python train.py --encoder_norm="batchnorm" --fusion="prefix" --fusion_encoder_width=256 --fusion_encoder_mlp_ratio=3 --fusion_encoder_qk_norm=false --fusion_encoder_inner_norm=false --beta2=0.98 --eps=1e-10 --adaptive_grad_clip=0.1 --decay_fraction=0.4 --weight_decay=0.1
Rows from block 8 of the image encoder of a small image-text matching model, named by matrix and row number. Rows with one number belong to one channel. Each number is 50 + 12 x the weight over its row's rms, rounded and kept within 0 to 99. All counts start at 0.
Before each channel's rows are labels from the 100 images, of 14976, where the channel reaches its highest value: "peak on" is the class under the peak. Only what is clearly more common there than usual is listed. The data: simulated stained blood smears.
# convs0: first 3x3 conv (encoder.blocks.8.convs.0.weight, 320x320x3x3, each kernel summed), inputs 160-239
# convs1: second 3x3 conv (encoder.blocks.8.convs.1.weight, 320x320x3x3, transposed, each kernel summed), outputs 160-239

peak on: small cell
convs0.51:50 47 39 50 49 36 36 41 33 44 34 36 31 55 41 42 43 34 34 37 47 51 55 27 45 33 40 53 37 44 53 59 40 42 46 38 28 41 35 47 50 38 31 34 54 46 38 41 47 49 23 55 47 40 30 65 58 40 52 33 50 44 37 40 47 42 44 53 43 48 52 36 33 40 37 55 27 38 46 38
convs1.51:55 48 57 62 33 43 52 51 63 37 64 63 60 45 50 39 60 62 64 34 46 38 47 48 41 55 56 48 55 52 43 45 30 41 35 63 77 50 72 48 47 56 51 62 45 42 68 50 33 63 37 35 58 47 67 47 48 66 55 72 42 26 26 58 63 54 35 42 39 34 40 65 71 60 67 46 65 58 38 67

peak on: small cell
convs0.309:55 54 31 41 52 51 35 56 36 58 30 36 41 55 37 55 40 36 34 35 32 55 59 46 54 35 34 67 41 54 70 57 57 46 61 29 32 42 34 59 59 36 32 34 60 62 35 43 53 43 38 58 54 51 34 67 65 31 57 33 51 42 42 34 42 47 59 54 41 55 57 36 35 37 30 51 30 37 50 41
convs1.309:66 58 52 57 38 48 52 59 50 44 60 67 46 57 47 47 57 52 65 25 57 47 56 32 71 35 52 61 55 55 49 62 43 51 39 56 66 43 64 64 55 54 44 52 40 27 69 47 41 64 50 33 56 62 57 53 56 58 68 49 42 23 24 56 58 43 33 41 36 38 47 57 52 62 60 51 65 71 60 59

peak on: large cell
convs0.157:58 51 31 36 59 65 35 56 34 57 34 33 44 47 33 55 37 34 39 36 48 53 49 45 57 33 31 59 35 62 57 56 53 49 60 35 44 38 32 60 50 36 34 35 52 54 40 35 52 48 36 52 63 40 35 52 55 34 58 32 54 41 52 37 41 43 71 49 34 58 50 33 35 36 31 54 33 39 54 41
convs1.157:60 58 48 36 42 52 50 56 44 68 52 53 28 61 37 57 49 47 47 41 62 50 54 45 53 40 47 62 49 61 56 63 60 39 42 48 67 33 57 61 67 59 30 45 71 36 27 43 51 56 50 50 42 49 52 49 71 55 56 36 40 31 50 45 40 39 57 51 49 38 52 53 52 62 50 51 49 64 52 40

peak on: small cell
convs0.78:69 50 40 35 63 61 39 44 36 64 45 42 36 53 41 58 45 41 30 36 52 59 59 54 60 37 44 69 42 61 71 53 48 44 45 39 61 45 34 63 58 30 33 37 77 70 40 41 60 27 43 65 70 58 35 59 56 38 61 34 80 42 43 38 41 57 59 57 42 60 60 43 33 33 39 78 35 33 54 39
convs1.78:54 48 55 46 30 51 55 52 51 60 66 58 49 52 50 66 66 50 66 75 65 48 43 38 51 62 71 47 50 74 55 46 51 38 59 50 51 61 72 70 38 58 57 63 42 46 65 51 28 66 69 35 40 54 57 45 52 84 46 49 52 47 60 65 63 39 43 35 50 50 42 58 59 82 58 65 47 89 34 51

peak on: large cell; nucleus
convs0.38:59 51 51 54 67 79 48 70 46 83 51 49 67 55 44 56 46 48 47 46 42 67 60 50 63 46 47 69 50 79 70 51 70 54 60 51 66 48 48 66 62 44 44 44 66 75 52 41 59 35 71 58 75 48 50 55 58 50 51 44 60 53 53 51 52 70 58 55 48 65 68 49 47 46 54 66 47 54 52 77
convs1.38:60 62 36 39 62 81 41 69 35 52 42 38 36 61 39 61 39 44 51 55 61 61 59 26 61 36 42 62 45 73 55 62 61 56 57 41 41 51 44 64 64 45 33 41 52 40 41 45 53 52 64 59 54 60 42 62 66 37 72 37 48 43 65 39 37 38 65 48 41 54 61 47 43 50 34 62 44 43 68 35

peak on: large cell
convs0.291:45 52 57 71 43 32 62 38 63 44 60 60 52 51 65 42 58 61 74 63 60 43 56 34 34 62 59 32 55 31 42 52 38 42 45 61 41 58 62 35 48 79 57 58 46 41 57 63 50 55 33 49 45 42 63 56 50 61 57 63 57 65 43 65 69 39 42 47 63 34 46 60 63 78 60 58 56 69 52 48
convs1.291:42 53 68 68 35 42 38 53 67 41 55 35 43 55 42 44 53 48 45 40 31 56 48 74 50 65 49 58 56 48 39 51 46 51 59 64 26 73 57 51 55 38 66 76 56 65 72 37 39 45 40 51 56 37 67 50 56 53 55 63 51 25 47 57 46 63 49 39 21 40 49 51 64 39 72 45 71 52 46 42

peak on: nucleus
convs0.54:56 55 35 43 51 51 38 52 33 55 32 33 37 56 34 45 39 34 42 33 33 57 54 48 51 34 35 58 37 56 48 50 49 42 54 30 42 39 31 55 51 41 28 32 57 56 41 38 51 39 45 57 51 48 31 56 57 38 53 33 47 42 46 39 46 40 62 43 38 50 51 32 33 36 33 50 33 37 45 37
convs1.54:61 58 40 28 47 60 57 53 44 63 44 53 30 54 38 44 34 45 43 26 67 45 47 59 60 31 41 67 33 50 52 53 49 41 45 43 75 23 56 58 53 45 32 42 44 41 28 43 44 58 39 45 61 59 44 47 64 51 59 40 63 54 32 38 39 29 51 47 46 47 35 50 46 53 44 51 40 55 56 42

peak on: large cell; nucleus
convs0.182:63 47 34 31 53 63 33 52 37 60 38 37 34 45 41 61 38 38 27 33 46 50 50 57 62 37 35 64 38 60 60 49 53 54 53 33 55 42 35 60 52 30 35 36 59 56 36 38 52 35 39 54 67 51 36 51 51 33 56 37 62 34 52 29 35 52 61 54 35 56 56 40 35 29 36 59 33 28 54 45
convs1.182:70 51 57 53 46 63 48 54 38 72 59 51 39 62 41 62 59 37 68 53 67 60 55 38 51 49 66 51 52 66 65 66 59 43 61 52 51 51 68 70 56 58 47 54 51 43 53 46 43 63 74 42 38 49 49 47 75 73 50 38 56 36 62 59 55 39 61 41 46 57 47 51 49 82 60 61 47 83 45 54

peak on: large cell
convs0.92:51 51 36 39 52 56 33 55 34 62 34 32 39 48 33 50 34 34 40 36 44 55 52 43 51 33 41 60 39 63 52 53 57 47 56 36 51 34 32 53 53 38 33 30 58 65 35 31 55 40 49 57 57 39 37 55 53 38 56 34 48 35 50 34 38 54 55 50 30 55 55 34 34 39 38 49 34 41 47 47
convs1.92:58 61 44 33 54 60 45 58 40 71 47 42 40 65 30 65 55 44 52 44 69 63 63 45 54 42 46 55 49 54 68 70 74 47 58 50 54 47 51 69 68 56 31 42 52 44 32 43 49 57 50 59 48 56 48 60 67 51 63 36 45 42 57 37 40 39 59 43 53 38 61 49 43 57 48 61 40 59 49 41

peak on: large cell
convs0.285:51 53 32 38 52 54 33 58 32 49 31 32 31 47 37 55 38 36 35 37 45 49 54 47 58 36 32 61 33 56 60 52 49 50 55 30 41 38 32 62 50 39 30 33 53 52 36 39 55 46 32 55 58 47 31 55 55 34 54 35 46 38 54 33 40 43 54 52 38 57 50 35 36 33 32 53 30 35 51 36
convs1.285:58 57 56 44 46 55 49 61 43 51 54 56 30 61 48 57 51 49 53 28 70 48 56 38 72 37 42 57 47 58 60 63 55 52 44 55 67 43 58 63 64 43 29 54 61 39 51 47 48 60 58 58 50 64 57 53 65 52 70 43 44 24 41 39 40 31 49 44 39 46 47 50 52 54 60 48 57 60 56 40

peak on: nucleus
convs0.70:61 60 58 58 46 32 57 40 63 54 57 57 39 72 64 56 64 56 61 49 60 61 65 47 46 68 64 45 59 45 41 69 56 50 45 57 60 56 66 55 62 67 58 61 58 42 46 63 56 68 50 60 59 58 60 78 63 61 50 68 82 57 52 53 62 43 47 56 60 49 63 59 64 59 60 56 57 58 63 45
convs1.70:42 47 61 66 31 41 43 51 68 43 54 45 58 46 38 45 58 49 59 44 41 50 48 67 50 66 59 50 56 58 39 46 45 38 49 65 36 67 63 52 48 54 66 71 48 53 72 36 32 43 39 46 64 33 66 47 46 59 47 67 63 32 45 59 57 62 37 34 32 36 45 50 66 59 69 45 62 70 40 52

peak on: large cell
convs0.89:36 61 56 73 48 29 58 48 63 49 54 56 52 59 61 52 51 59 70 57 74 53 66 38 36 63 53 38 52 38 48 68 53 59 46 54 48 57 61 43 54 78 57 61 51 48 55 60 58 80 42 54 55 50 58 63 57 63 62 63 75 64 62 64 76 55 40 56 62 52 53 60 62 76 55 70 58 67 64 54
convs1.89:39 51 70 71 39 44 46 56 70 42 61 43 47 47 52 47 58 52 49 48 34 50 49 61 53 66 49 58 61 46 44 54 50 48 55 71 24 70 63 45 54 42 67 77 58 61 76 42 46 44 38 50 57 35 73 49 50 56 60 62 43 30 46 61 47 55 46 36 33 43 45 56 69 43 72 42 76 56 49 41

peak on: small cell
convs0.290:66 48 36 37 57 59 35 48 33 62 36 36 33 57 39 58 39 40 28 34 57 61 59 55 55 36 33 60 37 48 58 56 54 53 51 37 60 43 35 52 60 30 34 35 66 62 42 37 56 38 41 60 60 48 35 64 58 41 61 35 64 38 50 34 40 63 52 58 38 54 56 39 36 35 41 66 34 33 57 41
convs1.290:58 43 61 50 34 53 51 46 49 61 65 63 48 46 46 61 71 47 68 67 59 43 46 35 50 57 80 53 53 71 58 52 51 38 65 55 50 50 73 68 40 59 55 57 42 50 63 52 33 58 78 34 41 49 52 44 60 80 46 50 52 40 62 64 65 42 52 35 47 60 38 57 56 78 62 64 51 91 34 57

peak on: large cell
convs0.269:51 54 33 29 50 53 34 54 37 46 32 32 27 48 39 53 33 35 35 37 46 49 48 44 54 36 32 54 33 51 57 50 51 53 55 31 33 35 37 58 48 39 32 36 43 44 33 36 49 51 28 47 50 42 33 46 52 35 52 36 44 36 53 32 37 43 54 47 40 50 49 34 37 33 31 43 33 36 49 28
convs1.269:57 53 61 51 41 39 49 53 50 58 59 57 35 65 46 47 54 50 54 29 73 52 55 37 56 43 46 57 51 53 52 71 53 43 42 62 81 44 56 55 63 50 29 55 80 48 54 48 50 64 56 60 52 55 62 56 64 58 65 50 57 30 43 39 42 34 47 51 50 34 55 56 55 56 69 51 63 67 46 41

peak on: small cell
convs0.65:51 54 33 40 50 43 37 51 33 56 29 31 41 57 37 55 35 32 43 40 32 55 53 32 44 37 33 59 35 48 53 48 52 36 54 36 34 39 33 53 56 44 29 34 60 58 41 36 48 43 42 50 55 35 32 55 59 36 53 34 47 40 43 40 41 37 66 46 37 56 58 29 35 45 34 46 34 42 44 37
convs1.65:72 55 42 53 36 59 60 43 47 53 58 59 46 52 46 41 63 56 57 20 58 45 55 58 69 41 48 58 58 68 55 61 52 45 37 48 78 33 62 70 57 61 45 49 60 34 40 46 47 68 32 50 55 59 57 50 66 63 65 38 50 24 26 56 62 50 43 51 47 32 39 59 56 64 50 52 61 61 45 53

peak on: small cell
convs0.313:62 52 39 46 61 25 38 27 33 40 35 30 42 48 35 42 36 30 49 40 47 50 45 28 31 36 24 54 34 41 38 49 34 33 47 41 25 44 34 52 45 46 35 35 58 40 52 36 49 36 24 45 62 32 35 50 57 47 49 37 49 48 40 39 50 35 61 51 38 62 43 31 35 45 44 54 35 50 51 44
convs1.313:44 52 48 67 34 43 43 43 64 48 55 55 57 49 32 40 66 67 60 39 40 51 57 47 43 53 56 45 59 76 44 44 40 38 45 58 60 40 67 59 48 59 60 58 55 50 53 32 48 65 21 43 62 39 64 52 46 70 57 61 47 34 31 60 56 59 29 48 38 36 34 57 69 56 53 48 64 63 34 55

peak on: nucleus; large cell
convs0.273:67 49 37 37 54 66 37 54 36 67 39 40 36 54 41 60 40 41 30 36 43 59 60 53 62 37 38 71 37 65 71 57 60 46 58 37 55 38 36 66 59 34 39 36 65 69 36 39 56 32 43 64 64 51 39 59 60 37 59 36 67 37 48 34 38 57 62 55 39 55 63 41 37 35 38 67 34 33 50 48
convs1.273:60 51 64 55 52 53 53 57 52 61 66 58 44 61 49 60 66 51 76 64 62 49 53 31 60 60 67 53 54 65 55 58 51 39 60 58 50 65 69 70 47 55 59 65 43 40 62 52 37 65 74 45 43 57 53 47 61 75 52 45 49 38 63 58 56 36 55 40 47 59 46 66 53 82 65 66 55 89 49 50

peak on: large cell; nucleus
convs0.312:60 55 32 38 52 55 39 55 32 50 30 31 37 50 36 51 42 29 38 35 42 52 52 45 53 33 38 57 42 48 60 55 52 46 61 32 36 37 33 59 56 37 33 34 56 51 34 38 52 48 36 56 49 44 34 59 58 38 55 34 48 43 49 36 40 39 56 48 37 53 53 30 34 35 32 47 34 34 51 36
convs1.312:60 56 53 48 35 44 56 49 46 46 62 60 36 54 48 51 56 59 51 24 59 39 48 46 67 38 50 66 55 62 57 54 42 44 38 55 80 39 60 59 48 56 38 51 58 38 60 53 41 73 34 39 53 59 63 44 56 58 59 48 38 14 32 49 43 48 36 38 46 38 40 65 50 62 54 44 65 69 50 52